config.toml
arch = "dit"
model = "class-conditioned image diffusion model"
dataset = "seven-segment displays showing three digits"
train_examples = 195000
image_size = 32
horizontal_flip = false
conditioning = "class"
objective = "v"
cond_dim = 128
targets = ["second digit"]
num_classes = 10
cond_dropout = 0.1
norm = "layernorm"
hidden_act = "swiglu"
mlp_ratio = 2.67
head_dim = 64
fused_qkv = true
qk_norm = true
inner_norm = false
patch_size = [4, 4]
layers = 6
width = 384
positions = "learned"
optimizer = "muon"
muon_scale = "spectral"
learning_rate = 0.0084
momentum = 0.9
nesterov = false
orthogonalizer = "newton_schulz_5"
adamw_lr_other_params = 0.0016
max_grad_norm = 0.5
max_steps = 9300
batch_size = 256
epochs = 12.2
lr_schedule = "poly"
final_lr_fraction = 0
warmup_steps = 270
weight_decay = 0.07
adamw_weight_decay_other_params = 0.01
Rows from block 3 of a small class-conditioned image diffusion model, named by matrix and row number. Rows with one number belong to one neuron. Each number is 128 + 32 x the weight over its row's rms, rounded and kept within 0 to 255. All counts start at 0. Numbers have three digits each.
After each neuron's rows are labels from the 100 images, of 14848 (inputs lightly noised), where the neuron reaches its largest size: "top examples" is what is common among them; "patch colour" is the nearest of a few named colours to the mean colour under the peak. Only what is clearly more common there than usual is listed. The data: seven-segment displays showing three digits.
# gate: MLP gate (model.blocks.3.mlp.gate.weight, 1024x384), inputs 0-383
# fc1: MLP up (model.blocks.3.mlp.fc1.weight, 1024x384), inputs 0-383
# fc2: MLP down (model.blocks.3.mlp.fc2.weight, 384x1024, transposed), outputs 0-383

gate.348:086098077155113090145090174070148156174114102085081127117134126103088088090136089114118150129055093098141134082125134110124072123160126087118074173094166091128132101153125148149108163129091116141078123126138123058068145127150145129082121142106110128128144149101049144141123144147122119179132091135116152121105100102162125094140110113129143105172129122098108088106097138110110197143156113122160091137132096128143196100163105158105115151129154193089168091122135151123139153108120144064129139138142119149150089100100113162144112104143125074097158107196128097126072145132140184097081190106174131058127137114137064100165082161102164148135127196117130053119117064214124181067153154131074108110130140140053144111125151151125138099149125199135122130045182132081037129200057171102112137134157121153137174126115095129093130132151214124118117126115127109159091155075093137120084129116127123152187113089152103143156155072080152111095087121123099079139165153160112109169127112094121147125177166145087107107126116132192167145098135083153112113119093065072121089118194078128123081092176103119151133129114106106113211146164135116077095188146129094159061077165118159122
fc1.348:152171141084101185105105124194103120102222131176187118142156095127111204156058100112096164152180108111151102152104127127104174138123149171189202131074096154160144137195116114053142101166090077110201117171080156159169146137059136127095111115181128120135140095141154179166131169124186187099106165165128114090160139120102078080106138152116137105068187155163110128101085114096126046078131164128095173103158183137097071156155120148108160151062143148142077127096089109086117105131093079072146173148139097132127117156120104147092135169116110109187110122077150101109113160170098078148149084126083107175119115130130145107172171098154115129126161099179111116178128140091105068149109078134110164159166206109095146138147124112132144159114114133070147128155093100122177077107145100158171132186151151083151118130146115144155161145130093078150133116134108150128151115136162143057138064131115119090075130093071149108154144172123129148144144121171155150095055112095122162096151194162131106131137185111142141131151123131106085112152125130107106151184128145137144189173142132151131117116099150099070072125101154136159131129086057134173127102155113128113173098102092107134
fc2.348:061144144172180135186100103076112133073102124175160180174142128141195136068141111146137141152171076183144093085090131140075129151158124130151174075177093097153183138189101089128118105104128097140215077127128057166143142131157123144167166122127057125131146120136072159067123121141104171125160142140118113139145172098121147121071116133174154123161137097165147158129092193140083110100147139164075157081121145105055129087081097110210146128074131129096101108177136170153145125174138151111131081054129156070077127133129109177084153153099160124122175090173155097141206142108187106111111134111153135123034126062139132100089173184119100165141105126101083122150127127098087139119136118118091145070058177159121120111165171098119110130076094154131174150170159082092176093189107142130133103155174153133112120137148194113132117128135115104123109140103181181153098101136103174142187185090135147068132103080155148135157126096140164117121132103133171119134095199134123121127093186135126127186110139133105141115132140089124057132135113093104129109120188136111098100076141103093108100133155103170149106100125135134155125104117107108168078083122129166128100139139139086078
top examples: dark on pale
patch colour: grey

gate.158:099096118163150128187110119117169085185118158118115142103146148054132136119193155073120079098168136117101080150112098097109136082149169157131087147132156151118106121113082160088113191144144121103153223172160116105115167122126125159189151151146162176133135167146127181139093101104152132145194149153134172199101123076113056132077154105156109108129121144177122148137173157106094118121120135102113157091143178138156129105126085138165168137139117087140147138134177116093172076107117108144073090158199139078107122164118104102129092118142176106108070152126140123108162077120128166154101171122137096145116140206138169170100113134089109132144134144177168104142148203143161126103104113075121140132064155092093091157119147127089051133142150136153065119159079121081103153138083115177109124093096168152055070114121097150092123130133132076148099141169119110140157167125161069163101122168098157126119114139115103130028134080176173122156154137106185132096127117083115101106074113222130110088175104123124167064188120151125137138101113078152123132108152174126131178102130103178128121143147064156052143129101094104070101091176093101192072108155102141120151135144119109178
fc1.158:091154150085147194133122111230135152132122055184077090142096124075088108103202155167179131124136146119157202135094157119126103134128095118086098166054127115162113101173129067112151120162115133126143132116110177143156148117126104074148113065153110143166128060173104157156121174119115106115155135132139138104149114120094090101098123186145138190123171078116175152131171131098121158152188141085107091153127108109113137130163154171061099105120084106106127134119175084150083136114128131071191091090092140138130185166114166130134175137124134127164135130159155100117149145186123119110151082089198140072176121103161135167127161132126179123163137123121128096163122137120099082170091138180155089169141176108077111135140185120093144074134168162116118138097143114128144154179153125094122137095078122113112121110107088124135117132156147185176153086161109162074118125142150137130126130149159136126148138175097105159196071153115094111195119155080082196095089093135159159096104158133082091132127117112095196128124129160084143115146116170087109074153151153081104139107103073126039157145156125037148124100175181136105091137168214172095105100117088141064129160116112080127
fc2.158:102161180142156209181135132132133105111151124140066160155127132100113143122169164082095168113141081121198098108064135069080145166078084119140149078089112135131167160131126118099103078100171113128137112123106114138080112164154150138144157134170182165158080169115151135146175164075115145139158128164140114117113098105180106143168149121208084140139086063167089040121127161090124146168115102107098137137099142109116113077147142060133076159085148171117147127121127110112146105143129083134180099112103090182131161154143218107074154114162126155121089100082178175078127139129130150114084104099150178164173090154169133123215196130112158105097137086134108130139088125135079161128131163136133115129153127214193111108127145128120095129126127128172163129090132121096095117136109096126117131041053123111133097121076163137149147139150157087089100111112104134110150129167131160141115132147136190123181136155132080099122128140231198126147146115143110173202114173136172107120183195138134085124111161174169093162120122151116138110138128134135134135108071094102088096089113096150119129084106186149168159139098147081042126081151124157120128148172099171100103159074126142103
top examples: dark on pale
patch colour: grey

gate.220:132146093099121060131134116093149172157160116082124095104131111159101206096135153076102173149122137079119051137133135203171151075113165083107127036112106106154182177126108083081120105112133100144128145106131132210135111147157110139142129131141135106121139103058122116121105122095100115134110164143102173101127131063105110091071097049199090177090112143163116132137092130102132127156137147186120092161111115145122099177145130095169153185153105090128124158142139106085147084150135137121116130104187136084102156153134043157136140148144111123093114085106118131108107088080123081076099150128130114113076151135147071166172157145144121165139175159155124131076148097127054191140142138089103134160083138031104109142139178099216140163097081140137133112121115141079103140078167096095108127161186107138074099096142111107072156141175097221178156106113196158083163120110165103131100127154142099128116128082094150144091132116183185149111138195184122140145102087170099141120118172109103124099115118091107125128157102115126153163159140114078147076084140097123105151104127160093160143172125100120168141108196138072118125090103161023137122137109107085145150126106115143144
fc1.220:147142167125138135122125177193139087176111110080141131132113105118132125148060173117110153098169100152151128096127114135053071126153148133153105143105127117148060162157142165135105112146144150175166143074158143066105115108127128179063115093119147127107123145174139162133095063154138085134126100160134176079152125145148188174139139164146091115165156144057087159097095109091124119120093153094163184122120135140130111107171159102058145194119166144172111121122152145173146089110166093111170088166132126081047129172131212037099182147133144125120121141117129129177235169179149155095197115123163105159107136177153167209157108133125112160118126159088123175182127134132134176177127128180125116130078118130137132141081159130135085101113171108107127148106160160160086112153119187127083131150125129140155086134067176119103125103108130092143108127104141177126158116122094078098174079082116060119091138134078133132146107107167125140175161074154084154157108162078125127107160143106172159117136158172160112154116114108110114093057102131129116144144100103121115000108116127143109135062098118103138107093126121137157142132135070113166131152198175190113133179130155127112
fc2.220:108111155166126169168184141175148133185122112076167086131092165098091102192197169153096116217100125102116097167132182196192174136107154120120113101172080115089208133168157110101167130128092151132143123169142116090160145127099101129117166172162089186097140096065109157090131105137102159119139090088129095141128132102115070127138086133127180125122110109146081136180130147121156116146172180103141157117100106092066168143142142158121117100137166144138114121147109163151184114147141109138156104115134104102147137037182085068141120095152117127126073170111141195161177123114116133120126107126161141253065171146139147139138088152099182100132127063157128109093138144130131134139104093171148113122119116095114087170090114171125122128144128063101131118142152145118161122142162118134104141169192111102149141178168102137115146183114115138122111135091102132149142136127103113145130124199183110092135158194116149103141181176212096078148150184158129139150164095064176099094112168144085070118122121092117190166089060116167101138121179096150134166028117139093079107109088111117139100157118095097125118135165140192118080141101139187113125096135156127123128133124173129164
top examples: blue glow
patch colour: green

gate.133:136156143119119135118099171101071132069145107135134097097079160074117080143172142113126150211125173186144142157074132076119139111111184125121202186115069130149164168163162126143181126099117152104134127172115089124174126100106151178111144130133122090173116114088119160157189138123162075093091175092163149133126180117167138087169120127133159077123152172140161197074138165078112132135113139143150195161125139068092156125122136126154153121129099126058118141148128169094125115111146146158181155091083149082132132114099118137100123140071098125171137133109174158109111197029144102074131126074145076161095114152102081113071053072055126145131074101124136099132108125109075114109107132140152128119124161105103103108145123167186153119066122108112146165125091155114096131130150140113123132171082138091152174087149187063147167072078114088136082120095144154140112127100140078189164188111147115159161147065142065123162153128111116137151163134144140113132093133172157150060119116156105133130125116114152137135104099172152130114134111127143131150146096090161059075121119076117128110150089182090147059141136134123179183136104152136124195231171132091152137155138121139064
fc1.133:095116116080129135125193135172130157121075083163097101114093106225079086103078153100104149093131088164100086098165153089106119161123110090143134101122114083041056175122133098163157080144166129133079166094119119139150148115079168103131155101118070156174097128129064122108058180121133172128119113166107159093097177155140121098128139124098130142172088070153141109138142146124128114093157154074079088170185131117128124120190137144130122120195142164158139105101138090145152138163216123089124128165181153109093096123145149186156077128136125113136136116156123121127122174150108104146086167153133128156180131177167179064086148145202147138186109145136083088148169123121114144141111148110098126100088132098051137170137138125123138143169119107061108150121172177129102096126115098121134164097144130161077063140063170145100131103161189122125077122131121125076132132123048118133110108188095105088142048099102142127086139134138118136101101185110127113064121171147138152103190092080116128157141143040061137104140165138104138132078152130163119129126177107154138078131129191151105207204131108162084151143160105117141114151148123121135139140112178172101159093131165106123
fc2.133:121103131175118147146014118098116148127142144095107101110122022134112124115158112152112119120138098097108098101068164127129108107159103178168169109179066186152123113126185167082081205116154110151142152139068131106139147139065108111172101158121170094118125161153123157055103163137179150148080143103096110149102190204148138097169223128094083080122160075113141128125116168117156126094142092075159131113181097147125068086100111132133131201087123103099129122144110147157090090078091120116104088127133135113112133154148105121186056095096100085109134122083145157108191130126092161176143152149135149158116140074063153144150133170146077060096107095124130180132148113164133061086138161144096143105114166162081096114120174074124111143123128176133088104125163123178178159154128106122050177155217133160125137129146100096153186119134109127165142145129117122144142157117149140108179091125136126126148102156128098172080105126090096151121179156147083112108132156133172152120108149153132153131090108157161191130192144196140125196155069158090151085148141191121114132111118135126198130127171094106136137134128135094119150122045118127158102114126163082140138109117111129094
top examples: blue glow
patch colour: blue

gate.25:070119132163145131109147170141126096145176112164105151111109118105139146147150150184121121154156106128149149110148198106112099093101129166167120078123071156156170109109138151158101156139205136169106145179154119123171167168118114143084149120153130099105155144082169191107227109120127119147087159078105099089086147181140168108107087085108116156122061105128110120138117139137095223141101136155110120126111148142120137093124145079143193215184108115089099106205137136142155095161158087158112146152135142127079130049144124115143175123081142132108144089145124156158117146090040143090183104160108184088125076101080097126105141129141175106165127135118149100086120130092089133159151122132230049147155056078097143127117131142138084060135148080140145183096132165064159169138108138161104112122110090105138131066145129133135127134080065160119184188178112163158059160070108141148139175166147104093153101150070133153110100144120097092142164135098134109161115147131137102109144134087115092121063094153128070070123105113097125077151161138117158082140104153162156106144064160086186134137136128109118096097135165152145124116104175194099163154161121149108125170149142114089
fc1.25:153136103143112112132151086164122147081111134158146101096164142150161137126123097176111102144145103115091201162127177125102122165082103164123092101110133112175113104152122094081105152172145114099106150134113123181141136172178125171181107122124107109142148127112080106111154140118122130100137094153131077101089112135173164086185161068149171106123156156126126121095211183139106153134109097142071106130095123110087162136153110114125133159197255078078127116156152137143178137123086163146096171100082137109099122090172078096130126076095117144095190167123108138089169115143093184091114145147067129147144110130098133155135098117102147122099145070055159109174150137105134093162110121145113164142076131116070138149083135105118226158181095162109128182155154235110108116135096133125112123166137097130129022148159142070120219167167130106101133128117116095096148111142084107149122137091074125155138118130095134158164097173154104087129130108094138146144121141091111089069087099130151069134156176112163101175155092148178148112152157148090132123056116138135156118119097098120135095083126107129180116156095150162151090093088136061107116169119105180150106054156129097089
fc2.25:155137099155111151107158154162089162093135112149060124100126093110137134142177060163190167103111149142122130071122115100085146093141188084182109067055097129097188117129128067094155096111060123118106127135101157151144132129106168094198140119119081150104098092133142097095157131145105070132119111148131138125188117096153151149196130088135136083127192186158128207125148141166131145128167117147125122115157090111089114166079107123131174129098078158090151100130121120126104110055156149073199113115130147175134118135158096102157074091122141142093146095125130137091061061094212115145173110151127134150125091148116125146085080100162138057092096133068095104070157083122101069117061093119096099157167120153148151195104104080106142107125139154122110082158172148138130113072145150106138145100137119118080084174085163055103105159120120154137137050171100128111190088108125075162091127082092114138133086096115122150178153117126135129097096109171148124113110089135126176206115151076142081166172168175097132089167176122082097126136149155122124080106155135116154085122154119115081082166099120134178142148080154121144151104137120134101115132113085066122088182111097151143
top examples: blue glow
patch colour: green; blue

gate.229:142136090176135130136063082077131179125155121077116091090095128108135071118124086130129137133187127178126120089099139151106160190137097149130128143107144111130104133132122081164138121164056149125105168127127104097148191176045083086142084194090128108088136157085146142097103087129086126201093179111140079123179112176131082163081137124113107165097116151053106140096134189085168119096194092158132139128094135120125067089126175143075137184070123144103131160176170105139142109100162139120189144102119082115140142123152114101127202141081123143150089134154135079109140101181117132167150126107181126115104123161069101127104108134121099130091132071121106176151085152126063119155156110125129102202112088173177084118094175097120128094107156141179124145110128092082106085076157128093138123091177172120145146138141179165155109107149131124079154117128151169114125127156129130110089116123169095160153200057120129129127132147142117178127184136116087137100184153151119220137159104141154039094107119145153086148133101093207142150112189169167158126107148132151127081110166120062082046098175128135122168161156137096167145084106103128129162123112134139133140146110100200122
fc1.229:156145132116071156111167156139134118197072188145113066153144168164129172132133102174147121102118138133072124122127172215095198142172123132080128098149071155182135182111161130151158102116121139182139137139173100129154151114093122122166119098137089179145143123173135136131119163121137112121098172143138179156154111149148090076139057144143186154145182132206207074062094133149101181109178119078095111167142163142124155115148138198152119064083138171129105114127159160074106133092114193134085130111128110177144145119110088122102108133100145107117087121086188125166149099095148101084159124155096097115162147118143177185120095202164163076196121129144117151096154149116109121077125136130065154126137171165159142079078095155136128084119106171078147141220181101128146164126112139135099153139107143160122140096146091133108111154090124140173079127121174159153110107112181172136117134052084149097193155049111163105100131153146157136137120147133137164121139114147113081149121118104089128064126131089144112116140150176118162074136121132105131102128161128136107082112104142097137168077178162109164110156177221081138142147152107110177130156055133183124117137154135067144
fc2.229:090123135128139100123100151161178141175128157131137115141134157131129074066174137079083143156112158168114050106148081123117154138092148148136074066056114113159155155095130131068161126141079174114106172127122171172140176128124138109101104131155122110129135202183117064145143097179169115077160127136125170074152110140128134167140097117134107129116157168114136144199114106153199173132144143046107117147107135147073166123148102082116086114157125117147096101111123157177148159170167115156102126079169084150085133064095165089127170129167115161162102172107125158138106154145131035136145130140126089118145164129124089113160163055133069117110113089115119071163098173088102071126180109121060125167172174106201151168116120160131111157180138126145095161163120183102125172133164101147103076083118080157144103115167153173131104117133151087098091113103072148117131120120173161163071144083159153081097100127105141117157105083154120118132092134127122122165195104140118103084141126135177159175142139134143173139165142171107166113201159098139091154076124136155148119106153102161136111181147145050124186104100180119048060093142124165196074111100109107159118091115122149137
top examples: blue glow
patch colour: blue; green

gate.362:213112112149134186123136172150166128121165096113122092085146171158140071083052079142105116090076143117180155114147147098170133139129169131066154164153170165080073107139160161101142092121119098141116124144108113153124122143140097122127169141106135091053109103118150091124140131109104122069128089155138126092128106121139098123150079152086123083184161106140096114123176051111158116114125143161197107116168101125115214116138184173117121136107145174121180148135122099126112119095115132081087174172203165131134089164115101128119159145163199125131131155113115180138126174126108120124172108074169116133136093117154118045109133087137163101173149112136107118130102133169101083106151060089080135103124161111087115152168157156136068087127158169158120126178155134098154139105150163127189116085119109096075133107116134114083151080145098134177176121131070163195152135111107186115135158164144150119089143109176165180186181124087138115127079131187138067160139124128163136098119171186133112098174158057185195150105107127097116136107104109172130178070159082151150160089143095191093156134143156142151092128146047109132157164146149097193102092165114119121133161109194128087
fc1.362:138162144168159141152174120120096120114152097107079165096130177095135135133171094165155148124132144119125126166159147098124130070206168202131101159145136142077156126148121157141106128079154122145161104197166174119036152109114146080131123144105106091120165139113144118038075144101052142060130181147130139108163137083120144130161162113122145143107122140131066140100130165152176117182161113121134120136155120120156099115106161092109117103026110131198112107099172187110171099101108112149171108150135085088082143087108128098084151128107128145089143129120142175146100113103144070136074096183137151062121152167171160088177096100161141164159179207143169139095129139179156143124103170098190141135100156156117088098159182140069165099071101144122162093123148148136136123167142118089156107088151117169130139105122149103133074146080144120105121080129109109132120172108116113118132123123099183145174085086152118138129146117140095098060091183154165112124120153128177146087096142109092179043082061149140121130174155052147114126091153110094129117094171123134155149094161116166145139118114101136118090108148125122144121124119152168064134055078131148098176016071133155170
fc2.362:106149121117107137158075127173102149169166099163120130126092123128118143168094140103088100141101167095194112109138115159154156182102157137111173063116145164124079161152144157167137188142104139152114130117130136078118096118102140097131134132105166133135133158180103152189121082125102132146153144096171102152141129101151088135200091146054124128160139123121140167077180171130166087153135133143104042099092115151171145212097167079160117114154168130100081176111107145095081111145162102117110050131139202163193102121109164170137079103110079141154139109093063133124117159118108073130078210118120152161175113198107114109086091138112075110144100131146118137157108184113153100095120123049114118154122116101092119155156108069170130093102123138168097133112140129201132126125142143083119088093119151123132168136065090123192130158109178102170118085158141109116057085130124167203153142159128156103133143120122133163137192178162081140119170122114152153121174103134167124086095179125179079148124118128090133147119148152115118080160169069134071163193129111072146148106088107109168123141123194084143136104086076077100194138110110168126112079068143113183152103078138154101
top examples: blue glow
patch colour: blue

gate.322:216096145091076099070140105123127143096105164142130173125139155185088137093159130095151136153125161140095197058147174094103072127078165136135121162090144094123097112143124146122194097176133092099114109088143140069176149111098137086110163160112187144077089097061125140149107116096150144174115136131091146084171123098152103143135091131129140160141171121108113123121143085173146121143104145187141124150088081139125092149083109124088148118133062123097093072150142128144128100129121105117192129103128127090141116104132167123126115158128080126148079137114123152136064094067108098097133104089113138067120133121087121104120199141110145130092112093141087118100122107108113085134095112136132134185119132189100130078134105137080112144089107125153079116130096076141090094141120171087126105187160094129149124242142062132145125163160143104150142111128138130164120060096076156047139132191047119143185106135186126123123061089199103137162161107106109139120077105144144133139150150106128108152177107098172157100237136159078159095177121129081068088161101092102131158148137042137138075108131100101150122115101082060168108114124146132158105142165115100143117210119121151162
fc1.322:078095123107161159162106106120119125116107117122123033102146105069138151176089141197172123099128081152125041176156096116160023183209131136135139055122090109166114148113177118122185125092058124139153118149145123122122118115155123142091127153147038116143141167174123189123096146109107137130126120130130151133153147158136150147117110108152139174142125171168091142123116083038094065093100139125159141143157185143145105092110104173165154126196170154137183125088115127095136129160115084127092090140145090057108133174161090107135095145139118080124122099093191097157088130115145095154209113122162125153164141107124108155123138128105160150145137160105075078149161100098092140147134198082129133129140154099097144168114144162175114092102108148126116116096124122168106129161176135151152108133114066099142175122114125100168159098173180154105107138148102092095168130104171150072210100103170147065106150123079162159154180140107090082134145142167164113129135146115117144099074085095092172117126158133138141149097174123164086134065132122118138128059108178078073120115117113120126136147146179156074148067147138143102109163113101095149158118105224132126146128191152062123
fc2.322:124105094145100150135180160118148082149125158165159154106148140155147165133113049133107112147091156125131206134086101102092095138110147115184123122146103106140138159112109118096145064181104182173172152130186129165154146105140144118105163143133099121121138100232158141155098128110153181108121158115145214111194157110131163121049154118160109149148098121164134122140106164165115108176152097170126123111141115163156116134159094124153137127100102146143132080147144069141140149134145133118093144150113083087157114147091165194052155090130171147116102141179144133136120161088140099131150155110147110114150069139130049133159097090110084099140177185127128174113139126182162151155157128164143149150165095055157138129115099142108153104155144116146157138157110093110174155135093094149096111141174187090103136104128170071142090100142116133122151177181154104158105137077118112192159133031144178088163147073106094177120185095090215101090205121142112113108139139076127127175073100174143102163157115135157103136090171130162105078078098177033151134156138112160149157101117100126153162171149135168136183136157086158206161089155146110146185165170166114104131129196132121132
top examples: blue glow; the digit 1; first digit: 1
patch colour: black

gate.382:151100105144165129075108133153177046195182179111174152090086143147169131114079156154131140126171124080109132116114143079134121133170151133107124167114145134160148092080073110142122113150089147072101104118113146102151096107144166097189107186060148142151145130158145056121142149101127174146133144132057100174136185075069088140092095062150131110085141117100196131139122103159165190139183158167159145165109110213215138094186058131150158123071102105094094154172068165130126120071115121077112133173152155157120114132099122050118122105187149124153129215133103086164174107123112126141187104126134050156109113071091130166067092107065168131109121122136150142139122109123157119133087171175091132169128140129091168096085115129115078154127120101117154113135107151122166153104084149114121120079117063106125151129114148113103119152070145115127101121173151099202149134149185118116147097135152170167183143116119078111104099090148176060117154144137134134121155104085137110105093167173112123150111124136142197146124147106126136162093111130097086082121081113078130125103191109090193144150142100127163133129095116135124147136122049115079100102081137140154088148133129111132
fc1.382:126171099081149184134056113161157128128147161179149140161152144092136103103102163135106163144112102080120132152100117105081084133135128120114082151159112095136113148085075099152144113084136152034145082131107166171159069092162149147127145130072166111085116111137100089080115143139189096160148114174086129140075079166122104126114183097117101129062158101112103129143156124159097164189156045132170098074076103164084149084081113146123118075126086136101108111096042136173136142111087163134119160140163115183103162150128087085126162129151078132178140148162098099119168143145125139133152134131120112079160124097161154102031100094122091194163081096134113150131153124093139077100119133164130181115137138111158183193108143109110113127125134136127114129086158166164113153115110109157121186120109115125131070077102102073114171135091174100067161099137094125086116139072103149148059122118132172114162161095106153116152088096153144140173082102127123174140155106082110115156145132158138092097163159069143117129166082108071127146085123152185111135152090118122116167146145144141094165100190121159175208155121163188071091088159090128186086132105115102097103144145100189059
fc2.382:087121142101090102082132129184150140117113128100093116114147160119166115141128128119100168073206117130159131121206122083118088190125135112129116075115130188159173126132124126162104138106123068089108139113100117088138157138174186140162112109063144118142163143137145180083115139147052103142132089144140093124096135074104085138081102129113168130121136156121142133137185050129083194160177107064098146147147137124063103165151134142122133147119176192161112150162141124033134192090126158140094114112112075107165132089135137102130137130120139077132086077116165098120107100065129122144101071135107098126152171123144119172159154090065157137131074081087110103176166114109140128172062146158088122112148135164062120112132137100175123151141067132147126104096143140116089128138122117090177134149096071163146151130204093215176150144158120126137144113150106127137189140104118142092088132136063117131116179121120070125082092102182136120089111087102037132156174077076123088142151148131095051146118110136116161143105105139200165126102136064161145134142143127093105142122161137174137055117198131142179203071098101115153097150119095147140155148142104079091156118088087130107
top examples: dark on pale
patch colour: grey

gate.66:083134098041095119149137137123180094105141120125198077117122143129171151190156152140135124124145104146127155138141121134085161134147152119122180184134103164143153147101116126118108187107154150103138148141137082188068135156158136127068100174136134112107138164183130150114162140169147176169148137112198133121141123153140134201159124139127113167141133092164110123103128133128178127162156136127091169159184200092123161095138108115109194093167140145068172125135112095151144140189134134133104155153236100142128072104085143071132104115167095157158093124116144170091178114108159114133134161129178160173140116161109158145102143173082156127112105146135147180175125131132157094136150101135120114144177102110157171137112155115155139117105190181142114123072136129090105162106105126121150140181182148128136055085104111129147122157153101139104114086176106105158121135134098144089128141145129159046166145197132131132135098171126148111092151079114137119077101099163115177125172102099060145168135184169134124195162104189132157120163219175148112095170131067136122172176161160109089100074128162196121102124112104178170225178156106143180162115108176108064107170080093070136
fc1.66:112204192140161105114086116115104118077162101122084191108166176165120122107144105140166114170077105088116128175149133114143051110080153120144115096160175115167061134154148113163180193132154115166111135105112128156131156093203140089062166117171146098131111074086148168142141149172149062108139158154057195199149193040104163082127172091116134152131117136148149188151119140162114163114132117117150130127144116147219189120105140178138089114117136120138156124127127102035113137090144087142119132111098125085078184138136136194145135120121150099135135106140108129120182159164140117097155124111135099111173123153161114134172160170105150175168107159100135089124080163188166095117096130090066100153142159128090141158154123141132146179163109125121143050163123122139117132197109058116114146114087127176138133155136129126153121116129171126112092076126111174148136125095145169152087139158111105093161081092156134147100084060143073146116162126138090072099192165105129107112118132110118153114164159191108186130137085166125106136101086134131158162136065201093106121117073078129136152179096094136113140121127081086132144114114106111090066167112194104091152152141108134156
fc2.66:165107144093149095089103132171127101156122106099114144166163118093075171144156172151161175140125148100157129138096097159169186151136099115195131100198113121106174158148181105194124173156105096116138120115139165102137163057076109158084124166132119114177076123108121184130075121113175131174122139136145113123117105123186145138085188148185132150120121122147145120141178117114122078131104189122110110125172077125158075123163110178120114161172122144194154155127096069195191145135138088157104166148146167045133126175106098100121119152184102125160140070139155171126148090089123112128125102121115146141134115128185111137119134145169133090105170130087145136111109141165043101126131146083133176140118119146148113124044117170074138143142075122129150067107112134106089129131123142174115132161129152101112137040169218138173173146075130116157134176136146112105154140141123086082117156157143183219145129131119148141139125125103136121094155109137119113150089120091129127106141174064157183130060153135118072121145153167154117102170111153141064095108127139077144112072146195173115118092159180126132168153071174136105096151100151200151116179127104173038059140159140146094
top examples: dark on pale
patch colour: grey

gate.277:112137159164121135082053165120127120168088137121167098101052157139147166082070088181170121110104137144174075139112026121134120072028115129105107093149151121120150135135099120159123139139122105150112128176072068167137179108083171083123135109104186143100087070099147112086150126150069133107129127158108106079119083106100148147093087154090126144128145104085107136194150145144127133130148191139194148111104118104091105066143114139130179107126101065123099175129154121151122154162116105096161110090137169142167099087129153128115107093138120105154094078117113132178143121118072117123131145107147105147106096096094104085100147123110083073159173117125107142142079101125166182133110135157161126168154105106110108140156151083106163121127108112145061178110151053135163148117196104138174112144116075158128157077124120090067164125177139177194068124127164165107117094105124124137164100069121107155130130096127112171120083124109106073113165068177099158097092133067146096181096123111153110102097136186073155128135158100131157113138142106098152124113204101079112211135112079077122146140162087104087114141092108096140137134113147192136124130145040132098150137224146104096
fc1.277:064071122121105124078117167120152105113086174105070185137176102168109139086123093144133157174124147201120126170124116122134135148090122123152108189116184107121166114115123151092174122154134177170160130136136173118188131112159110116151113127169124144135101144159046133070163138107151140195135144154104109139119076079078131131151194173181121139092144079174108135080192169165180137127103087140181126019116160169133142102179082167135157115150060101124114149197130112134121164106071142111040111185112090110144132128133132106085163141102146122183141132146089079118115187146097080088136172124123082095117171101106131092156136115130138162149102141087085147141091092147181158131057118146161166115166150107136108154128114162140175119154105111191127135139112101085193098127142099191085143111176123131124121186129163110136075162132126094144179171194136097094136141136151137113104144100131149126149116155140181143196182081154151195114136075131162137095105074073151105178138115162142143144087191154128095096119159164136098112094157098139091170153104143143208153133086081124128146144116169090103171110127098171119164157109105106103150166146140121096158194164121102115
fc2.277:183073103146121145117138166169135135142188177107094106116113111114154155188142142133056175144120133067178138128125066128158139125135103171158131102098175138136111080088161120173143126139169025118184161141116142081138170144161140134096134115070103112164118135116126145189144159149130154060121083138142087137101113096090161153150125142070029127133136095149132075134092125147085109110167116140064202141141070098120143189129093110162128110081102127101150185085131138124150162097150093067130156170128125120099104121132106208078155131132078149050116147089120079117080144111163152125147069136053135089157097101102130103156105120115151166119137112165147168130137157082190087096212125139103096098141174177066136121131125153134096165150124083220116141112182156159101090113158140162106123128162171138158104121175134103152104138137099080154167097158144098074158134100149154166104125113116152104151092152156084183067148123104124131136162132145112116129108137086144171161138135102080172145164149133157089117184133171148166118169089102088122123162179137110116171159057154113120081108155142097148150096161114144126147122150137128067091135108127163127111045097125039142
top examples: dark on pale
patch colour: grey